config.yaml
model: "sound classifier"
dataset: "phrases spoken by 400 fixed synthetic voices"
train_examples: 39062
n_mels: 80
hop_length: 160
input: "log_mel"
spec_augment: true
win_length: 400
targets: ["speaker", "voice"]
num_classes: [400, 4]
arch: "quartznet"
norm: "layernorm"
activation: "elu"
drop_path: 0.1
depths: [2, 2, 5, 2]
kernel_size: 9
stem: "single"
widths: [192, 240, 288, 368]
mixing: "mixup"
label_smoothing: 0.1
loss: "cross_entropy"
init: "kaiming_normal"
residual_init: "none"
optimizer: "muon"
muon_scale: "match_rms_adamw"
lr: 0.0044
momentum: 0.95
nesterov: true
orthogonalizer: "newton_schulz_5"
adamw_lr_other_params: 0.0026
grad_clip: 5.0
cautious_weight_decay: true
magnitude_pruning: 0.5
steps: 10000
batch_size: 384
epochs: 98.3
lr_schedule: "linear"
final_lr_fraction: 0.05
warmup_steps: 300
weight_decay: 0.03
adamw_weight_decay_other_params: 0.01
Rows from block 8 of a small sound classifier, named by matrix and row number. Rows with one number belong to one channel. Each number is 200 + 40 x the weight over its row's rms, rounded and kept within 0 to 999. All counts start at 0.
Before each channel's rows are labels from the 100 clips, of 14848, where the channel reaches its highest value: "lies over" is the class under the peak. Only what is clearly more common there than usual is listed. The data: phrases spoken by 400 fixed synthetic voices. In brackets: how many of the 100, against the usual share in percent.
# convs1: first pointwise conv (model.blocks.8.convs.1.weight, 288x288x1), inputs 96-191
# convs3: second pointwise conv (model.blocks.8.convs.3.weight, 288x288x1, transposed), outputs 96-191

lies over: /t/ (29 vs 4.3)
convs1.138,143,190,291,140,200,229,132,271,247,236,200,200,257,146,242,200,256,233,200,245,200,174,200,200,200,200,283,200,251,200,169,200,200,200,200,241,200,163,180,200,239,200,260,200,237,200,200,200,200,222,177,256,276,248,254,200,200,200,185,178,200,202,200,249,200,109,200,210,138,114,200,200,200,176,164,200,244,200,200,200,200,200,246,200,200,170,346,200,154,200,206,200,152,155,240,302
convs3.138,200,200,200,171,160,200,149,146,200,200,229,231,200,200,154,270,200,157,258,263,246,246,128,200,200,258,253,200,200,200,200,200,142,200,273,200,151,200,263,200,192,200,220,200,200,200,170,200,238,200,200,164,200,288,287,271,229,259,200,177,200,200,200,234,89,222,170,200,163,200,200,264,200,148,161,200,289,150,200,200,200,200,169,118,257,200,123,200,200,200,200,157,234,165,217,200

lies over: /t/ (30 vs 4.3)
convs1.111,260,167,200,146,159,216,200,177,200,213,200,200,200,172,200,239,247,229,167,217,150,227,124,178,174,328,200,195,232,200,60,182,200,170,200,200,200,200,278,200,200,167,179,200,175,241,200,169,202,214,200,265,281,226,200,178,200,200,200,224,250,200,200,221,123,235,168,200,200,227,155,289,240,227,200,181,256,200,200,136,149,215,205,251,200,216,107,225,200,200,218,200,214,169,200,325
convs3.111,200,275,200,200,286,200,167,130,166,200,131,200,208,200,141,200,200,286,200,200,200,137,171,249,236,200,296,258,244,233,200,200,200,200,153,272,164,236,200,200,323,256,200,200,200,140,136,146,218,200,200,232,200,200,200,163,238,200,283,200,200,200,200,200,233,200,200,219,143,200,227,242,200,131,200,200,200,173,200,253,229,287,200,200,171,212,138,164,200,200,238,125,200,233,200,200

lies over: /ɑ/ (25 vs 2.8)
convs1.130,200,200,200,200,200,200,200,176,200,50,252,162,200,120,270,200,164,156,240,222,200,257,200,200,200,200,200,200,132,181,261,239,200,164,180,200,260,243,190,248,159,153,200,125,238,168,200,156,151,200,159,200,297,200,172,200,165,167,214,222,274,200,123,200,242,206,200,200,148,222,255,183,200,200,178,200,200,230,250,200,159,200,280,200,200,164,91,200,200,200,271,171,175,200,200,157
convs3.130,226,200,200,200,224,165,244,177,140,89,234,154,246,200,169,200,200,200,238,200,144,170,144,252,285,188,148,200,200,200,156,224,200,200,256,200,82,200,258,200,237,200,222,200,200,257,250,253,200,119,261,200,297,200,200,271,200,158,248,172,154,200,200,129,200,200,164,200,200,261,129,200,247,228,145,200,200,200,200,200,200,200,200,130,58,230,200,200,200,200,200,142,238,294,200,152

lies over: silence (85 vs 37.7)
convs1.32,248,259,200,200,200,293,146,206,289,231,157,200,172,200,232,200,200,200,242,200,155,310,200,200,168,200,200,200,200,290,231,165,166,200,200,261,200,200,257,200,200,200,200,200,200,172,200,200,200,200,96,100,200,200,200,200,200,200,200,200,200,200,244,200,200,200,200,200,200,200,200,200,200,292,206,200,200,200,200,200,200,200,214,200,365,130,231,200,200,200,239,200,200,173,200,200
convs3.32,171,269,164,235,200,221,200,200,145,180,130,200,244,200,155,200,200,200,200,200,144,138,200,200,200,209,200,281,200,200,151,249,256,200,150,200,200,233,200,147,200,200,200,200,200,158,200,194,200,200,181,277,152,234,138,166,231,200,243,200,258,200,135,200,182,200,200,200,220,146,200,129,239,312,200,200,200,126,257,200,261,200,200,260,200,97,200,283,274,200,200,202,156,237,200,200

lies over: silence (95 vs 37.7)
convs1.62,200,200,281,200,200,200,200,200,200,148,112,180,200,200,200,200,102,179,200,200,202,200,200,173,224,200,167,162,130,156,331,282,271,200,200,148,240,233,200,200,200,247,200,200,200,200,200,236,200,258,146,230,223,144,200,200,200,200,200,200,200,200,200,180,175,200,200,172,188,200,200,200,160,221,200,169,200,200,139,162,210,200,200,156,166,214,200,199,135,245,253,132,153,200,233,187
convs3.62,138,166,200,164,200,275,200,200,200,200,115,248,200,200,200,307,221,200,200,200,241,244,158,113,200,200,200,200,220,200,200,239,343,200,200,200,200,200,200,200,100,200,105,200,200,229,200,200,200,200,200,252,200,252,200,200,200,174,242,200,141,171,200,200,246,200,200,142,200,200,200,200,79,200,160,200,200,200,151,227,200,280,200,200,200,200,200,200,200,200,161,163,268,127,236,200

lies over: silence (98 vs 37.7)
convs1.24,200,200,240,200,200,168,235,222,236,128,200,200,200,243,254,200,240,200,200,200,160,160,200,200,200,200,200,200,200,237,270,276,200,111,248,113,197,174,112,264,200,219,181,200,119,200,170,166,200,136,200,147,200,207,236,200,200,254,176,200,162,258,256,200,200,148,200,123,128,146,247,184,106,135,200,217,182,200,131,200,200,213,200,200,134,236,152,136,231,160,165,200,200,266,228,200
convs3.24,200,193,258,127,200,200,200,274,138,200,165,141,200,200,242,229,252,123,130,200,200,160,200,200,200,200,245,277,200,200,200,137,151,217,216,193,200,258,200,150,200,98,169,234,141,200,78,247,200,279,165,220,200,200,290,206,200,281,237,200,200,225,200,200,200,200,200,247,162,200,200,200,200,155,250,200,200,200,261,200,193,200,232,200,200,200,200,200,200,200,200,151,200,227,200,170